Weights of a small image classifier: 245000 training examples.
Rows from block 4, named by matrix and row number. Each number is 128 + 24 x the weight over its row's rms, rounded and kept within 0 to 255. All counts start at 0. After the name is the row's rms in percent of the matrix's.
# fc1: squeeze-excite reduce (model.blocks.4.se.fc1.weight, 30x480), inputs 120-239
fc1.0 105 [135 132 128 116 129 143 133 168 132 135 128 158 128 128 128 110 142 106  88 128 150 152 148 128  97 189 169 128 188 128 103 156 148 119 171 165 110 122 128 124 128  81 122 154 157 123 119 141 119 120 128 150 148 128  93 182 128 170  90 128 128 103 117 128 128  97 111 172 149 121 128 141  71 128 126 111 103 128  99 127  92 106 134 120 146 165 157 104  90 129 134 139 128 139 104 154 128 159  91 159 137  95 128 161 102 143 128 127 143 128 155 134 101 185 128 174  93 135  64 144]
fc1.1 097 [157 128 128 176 128 134 128  90 145 181 136 128 135 128 128 128 110 152 172  56 147 128 139 158 154 172 143 128 128 179 108 115 128 148 128 128 117 128 128  96 128 111 128 128 128 128 120 156 128 174 100 109 128 128 104  90 143 128 128 153 129  81 105 108 128 139 145 150 183 152 110  92  68 118 128 127 161 119 128 111 124 133 128 180  99 128 148 151 112 128 116 120 142 128 128 109 108 132 177 152 143 146 153 138 128 128 156 128 128 128 149 112 112 128 121 127 133 128 102 145]
fc1.2 109 [128 161 128 116 128 128 114 128 121 128 116 130 119 108 177 144 168 128 151 128 128 102 117 120 135 100 128 138 106 128 170 100 167  99 145 130 167 128  97 121 168 186 154 131 164 128 131  95 101 137 138 128 110 128 144 114 128 128 160 135 128 128 143 122 145 127 158 128 128 123 126 148 112 163 123 128 104 153  92 182 145 171 165 165 133 138 110 128 127 128 128 110 128 131 123 128 128 128 120 128 116 139 138 128 121 128 135 181 128 120 139 165 110  82 154 102 128 149 128 105]
fc1.3 097 [106 166 141 136 103  91 128 128 106  92 155 123 128 103 112 142 107 128 128 128 145 128 133 139  86 122 138 135 156 128 136 138 128 171 145 199 128 150 128  71 128 123 110 112 129 111 128  86 140 128 101 130 133 128 128 128 135 128 137  91 149 128 134 128 128 117  92 142 128 136 130 128 128 141 128 169 128 128 153 157  84 128 128  95 147 128 128 115 135 136 117 102 128 128 202 128 159 154 145 153 154 135 130 138 147 128  93 128 155 128 146 118  94 128 128 126 120 110 117 128]
fc1.4 137 [128  73 111  73 128 139  74 128 109 102 128 126 141 128 184 118 128 141 112 130 179 128 128 112 128 138 112 128 128 128 155 105 100 128 128  72 139 119  92 195 184 169 111  96 183 144 128 144 120 117 155 102 144 107 128 128 157 168 121 180 112  94 128 110 189 147 128 168 158 131 104 138 128 128 128 128 148 142 103 129 152 148 128 155 102 128 128 137 157 128 119 150 186 103  94 100  95 108  72 103 128 128 144 115 104 117 180 162 128 143 121  99 111 118 128  90 128 128 128 128]
fc1.5 106 [128 158 128 155 106 128 102 128 172 106 106 186 177 128 156 149 139 110 144 128 154 139 103 109 162 131 143 146 138 128 140 113  92  81 128 128 138 110 128 128 161 120 187 128 174 131 120 128 106 128 110 115 132 132 116 181 128 211 171 128 100 128 127 128 188 126 137 205 144 128 101 189 126 128 129 128 143 138 128 163 135 128 141 140 112 117 139  94 128 128 148 128 128  97 107 128 162 118 164 129 128 102 171 128 124 128 152 101 128 118 153 165 128  91 128 128 161 128 128 143]
fc1.6 105 [122 135 114 138 128  96 106 102 132 128 111 128 120  98 128 105 139 132 121 181 128 128 101 165 128 128 109 128 128 170 128  80 128 128 109 128 121 142 128  97 128 128 128 128 125 167 132 128 125 152  94 124 143 113 170 128 101 128  94 134 109 128 150 128 135  94 135 144 145 107 128  99 166 132 141 128 103 128 128  95 154 148 128 131 112 128 111 128 153 142 117 128 162 123 135 165 121 128 167 128 128 140 154 128 106 109  98 172  90 128 128 128 151  81 128 128  89 109 179 119]
fc1.7 102 [ 96 110 128 128 148  99 115 128 128 143 128  93 168 171 128 129 142  85 114 128 128 150 163 128 128 136  98 122 128 153 149 111  80 149 128  58 128  82 103 128 210 119 140 100 220 146 128 128 126  78 140 128 128 127 150 118 188 159 138 159 167 128 128 121 169 143 139 147 128 128  86 115 128 169 124 151 128 128 167 128 128 141 118 147 119 149 136 159 111 175 127 128 100 112  93 139  93 128 123 128 172 133 128 128 128 148 150 138 128 149 182  56 126 128 124 155 128 168 128 187]
fc1.8 101 [128  69 144  88 149 107  75 106 117 128 128 179 156 117 150 129 154 122 101 176 103 114 128 156 148 128 128 128 120  85 147 110 115 163 101 128 143 148 128 128 125 159 125 107 170 120 141 110 101 118 146 128 104 144 128  76 101 144 128 152 152 140 150 131 161 151 115 144 130 116 154 141 176 131 108 128 128 143  88  86 150 129 149 128 142 142 110 113 194 107 132 150 128 156 157 133 128 128 106 121 128 116 155 140 116 146 136 128 114 125 124 199  99  66 120 128 125 107 192 126]
fc1.9 013 [128 128  84 155  86 104 175 128 128 162 128 128 101  81 128 149  85 142 116  96 128 128 128  94  81  97 128 128 128 128 128 155  90 128 128 128 164 148 128 111 168  83 147 111 150 128 150 156 167  83  90 128 128 128 128 108 145 100 171 128 154 128 142  85 106 152  90 142 128 128 115 128 128 155 170 110 106 128 128 128 162 128 146 100 128 171  97 166 149 128 128 128 128 128  97  99 128 128 128 128 157  99 165  88 128  88 156 128 100 147  80 170 128 128 103  89 128 151 128 128]
fc1.10 122 [128 172 107  92 128 128 103 128 128 105 147 128 106 106 113 100 145 106  64 108 128 127 130 128 104 151 107 128 155 128 128 139  95 125 155 101 112 128 139 128 131 128 125 133 120 196 128 128 104 129 128 133 139 128 112 182 119 123  76 116  94 128 150  94  88  92 128  91 128 130 101 128 117 128  75 157 114 128 141 128 108 128 115  98 125 128 156  94 136 144 130 128 158 128 130 116 128 107  50 128 137 133 128 157 112 140 138 128 137 116 128 160 118 164 106 128 122 155 130 140]
fc1.11 115 [146 104 128 120 111 121 128 158 128 109  97 114 193 180 153 146 120  90 167 145 162 122 120 128 128 128 151 104 146  91 160 128 112 128 139  84 114 109 128 132 186 128 128 121 186 112 128 113 126  85 144 107 111 128 166 102 103 175 128 172 148 120 128  85 197 128 128 250  99 117 120 118 106 128 128 119 128 128 128 144 128 128 133 138 125 128 109 128 128 142 136 145 121 139 150 128 142 128 137 135  88 156 128 128 128 128 139 135  76  89 128  95 110 183 144 148  94 132  78 128]
fc1.12 114 [145 110 128 143 124 144 134 128 137 128  88 115 137 128 142 101 128 195  92  81  91 132 124 188 145 196 150 148 108 167 105 120 144 128 128 158 114 128 180 136 142 105 133 128  99 123 128 128 146 143 143 154 197 128 128 132 104 153 104 128 133 118 146 136 149 128 128 136 128 145 128  90 126 128 128  79 125 155 128 115 146 153 128 103 112 128 130 142 114 106 131 122 189 128  86 135 111 176 134 128 163 128 128 118 107 159 102 128 130 163 128 128 146 139 109 138 112  79 104 128]
fc1.13 107 [122  83 128 106 136 128 146 179 139 128 128 130 137 151 122 128 145 114 189 127 114 163 171 160 139 155 195 125 171 128 132 157 160 131 149 161 128 124 128 158 128 190 117 155  65 116 128 127 138  90 129 103 142 108 164 125  85 128 116 128 111 118 144 128 108 128 128 138 130 118 128 121 128 128  64 112  82 144  89 112 123 124 128 126 103 135  97 158 142 120 128 141 128 105 128 138 158 152 107 104 162 145  85 128 176 114 166 158 114 107 128 115 120 115  99 153 130 128  77 126]
fc1.14 103 [123 128 144 128 134 128  79  97 113 109 139 147 128 128 151 128  94 123  80  84 148 108 109 128  78 128 106 133 128 110 128  96 128 116 114 186 152 128 159 112 129 128 116  85 171  78 160 109 128 128 128 141 101  93 153  57 118 138 134 128 128 122 172 101 128 107  98 128 113 139 128 134 156 138 128 140 131 106 110 167 128  84 128 116 148 137  79 128 146 156 119 128 128 156 172 186 109 110 103 156 124 147 128 128 126 132  78 117 143 137 159 112 118 141 130 172  99 143 128 155]
fc1.15 014 [128 188 128 150 128 106  96  98 170  93 128  90 150 128 107 108 128 100 128 128 164 128 154  87 160 144 128 128 128 107 159 128 128 128 128 128 159 128 154 153  92  88 154 128 100 149 158  79 128 128 146 128 128  99 128 128 171 128 153 105 101 152 148 128 145 170 113 154  88 128 128 113  78 128  90 105  95 149 128 100 157 128  81 128 110 128 128 128 128 173 152 103  92 151 108 177 152 128 103 144 128 108 107 128 170 128 154 145  86 145 128 128 175 128 155 128  82 158 146 144]
fc1.16 080 [ 90 161 128 128 112 169  99 101 165 159 140 154 128 198 170 143 143 128 136 128  67 116 178 170 137  73 117 126 128 132 168  65 101 142 128 203 162 128 111 128 121 128 126 134 128  85 131 149 117 128 128 128  90 128 128 115 114 128 128 132 182 163 122 168 131 128 102 129  95 105 144 142 151 162 145 169 128 114 212 128 144 146 128  99 116 128 128 114 163 135 136 141  88 128 142 154 147 128 134 105 121 128 138 128 128 128 105 122 143 128 128 133 128  87 128 128 128 128 190 164]
fc1.17 112 [124  74 130 182 128 112 157 117 179 165 155 145 128 127 160 159 128 158 128 120 131 172 128 128 177 177 113 129 128 184 153  80  94 164 137 128 167 159 153 119 157 128 128 128 117 128 128 128 156 214 128 120 128 111 121 128 160 117 169 161 128 128 135 128 101 147 128 116 128 143 150 147 128 114 178 163 211 128 129 128 159 128 128 177 128 132 128 128 128 107  99 129  94 109 128 114 128 152 199 163  97 153 146  92 128 132 108 128 158 128 125 128 128 170 150 111 144 128 183 128]
fc1.18 013 [101 128 152 164  88 111 128 161 128 128 128 128  93 159  84 172  99  96 128 163 103  90 128 170 128 128 151 128 160 150  85 128 128 147 111 128 102  87 157 128 158 128 164 156 102 160 128  99 128  98 163 106  86 174 128 128 128  96  91 128  90 148 111 128 128 110 128 128 100 128 107 149 128 128 146 107 128 163 108 110 128 100  91 128 128 128 128 128 147 148 128 128 147 148  96 159 157 128 128 158 128 156 128  89 103 128 128 128 128 159 172 128 109 128 128 128 128 128 161 128]
fc1.19 108 [159 146 150 115 128 128 128 102 128 138 114 133 131 105 193 161 161  91 128 186 162 113 121  82 167 133 105 128 128 120 168  86 108 124 108 128 133 128 128  66 139 152 145 128 134 149 128 103 134 195 109 114  92 137 105 177  97 128 120 161 128 138 128 128 161 128 146 128 132 128 128 128 128 100 167 128 141 128 130 128 145 158 128 128 104 128 164 109 128 105 102 128  63 128 128 128 117 128 128 138  86 146 152 122  96  80 103 128 128 117 128 143 186 128 161 128 133 103 128 121]
fc1.20 099 [142 140 100 105  83 146 128 139 161  93 133 154 157 124 146 107 168 173  83  74 157 128  71 123 141 172 167 149 120 181 109 129 141 128 128 107 128 116 128 103 128 128 128 128 137 170 125 128 163 128 155 128 128 148 102 123 109 134 162 128 128 107 150 128 165 128 158 202 162 165 128 112  80 129 116  91 106 160 142  92 148 128 153  74 109 143 128 128  93 128  99  90 165 118 128 104 134 128 128 126 128 107 169  96  51 121 120 146 129 114 128 129 111 156 128 128 147  83 121 153]
fc1.21 152 [113  99 150 133 143 101 213 115 128 138 148 110 131 148  74 167 128  74 212 110 128 142 148 128 104 128 128 128 128 103 150 200 110 132 128 107 114 128  90  99 193 128 108  76 128 122 128 132 128 128 128 145  99 142 128 108 168 104 128  72 128 152 108 137 107 128 128 103 120 124 151 172 128 124 122 181  99 120 154 110 109 131  95 128 128 116  89 128 103 128  78 128  70 128 146 116 128  95 165  91 134 126 128 104 144 137 128 117 128 128 128 107 137 204 105 128 141 140 137 156]
fc1.22 116 [122 130 142 146 128 141 179  86 158 128 128 128 139  85 104 128 174 128 144 128 128 100  87  88 172 128  92 152 111 152 148 128 129 112 152 128 103 153 162  74 138 163 128 118 128 128 167 128 127 139 128 151 128 141 128 128 132 100  87 148 128 128 152 109 128 114 128 134 125 128 120 128 128 169  64 146  86 128 120  43 128 129 136 169 128 128 128 112 128 128  78 139 106 159 145 137 128 128 193 170 150 132 128 138 146 128 109 146 128 128 148 138  92 151 128 127  99 128 144 172]
fc1.23 105 [160 176 143 104 128 128 128 148 155  92 128 128 141 199 131 128 157 127 151 158 128 109 128  93 167 117 128 128 140 128 150 108  95  94 133 128 121 136 126 128 128 122 176 128  97 145 128 136 128  67 128 103 128 161 118 128  65 128 126 121 128 157 128 135 163 138 147 128 110  99 141 108 176 109 160 128 102 158 139 147 146 128  95 128 103 127 143  69 106 112 128 128 115 103 128 128 128 106 118 128 128 158 128 128 155 156 124 128 109 104  84 149 173  87 158 148 143  90 128 115]
fc1.24 111 [143 128 128  65 128 132 127 128 135 128 120 148 128 146 154  93 150 130 123 140 128 120 128 128 172 141 169 116 127 128 128 110 158 141 115 170  92 150 126 143 106 130 139  93 135 128 128 125 144  57 141 139 135 128 128 128  99 128  60 128 155 159 136  92 122 138 100 128 128 119 161  87 162 128 128 122  53 159 148  84 130 128 128  96 113 128 147 128 135 128 128 128 146 121 130 167 128 160  55  94 110 179  52 147 124 143 128 127 162 128 123 128 172 123 116 128 130 134 145 105]
fc1.25 014 [152 128 151 154 128 111 128  98 168 128 104 152 128 128 128 147 152 128 128 128 128 128 102 148 128  93 158 175 106 128 148  92 109 100 104 112 191  91 128 152 143 128 128 108  64 128 128 147 165 128 128 154 109  83 128 128  97 112 128 112 161 128 145 128 128 160 166 128 128 128 157 128 128 128 146 101  84  94  99 128 128 172 128 164  93 178 104 108 128 151  99 128 149 102 149 148  95 155 128 170 109 128 106  91 170 128 128 162  89 128 170  78  74 128 128 128 145 150 128 148]
fc1.26 014 [101  94 128 128 177 128 110 103  77  89 169 128 162 107 128 110 128 128 128 128 109 111  97  90 128 100 147 128 103  89 156 165  91 108 128  97 159 111 105 128 166 128 152 149 110 166 128 109 147  98 149 101 157 128 154 128  84 145 153  86 159 155 128  82 143  99  79 107  72 112 128 149 163  98 153  82 128 128 152  76 103  77 128 178 128 128 128 151 103 160  86 101 147  93 145 149  93 168 147 128 128 128 128 166 128  90 128 128 153 160 128 128 128 148 128 128 151 147 148 103]
fc1.27 013 [128 128 166 102 128 163 156  99  95  92  96  99 128 128 128 128 128 109 128 148  95 128 108  90  79 128 100  94 173 171 162  97  97 151 128  94 106 161  91 162  78  94 128 128 159 152 128  94 160 172  83  92 164 103 128 128 128 104  91 110 162 128 103 153 148 101 150  94 128 128 109 156 156 128  90 163 169  97 128 128  97 105 128 100 128 160 128 128 147 128 128 128  93 128 155 112 128 165 128 108 128 154 146 128 103 156 151 128 128 165 128  82  86 158 155 162 128 128 128 159]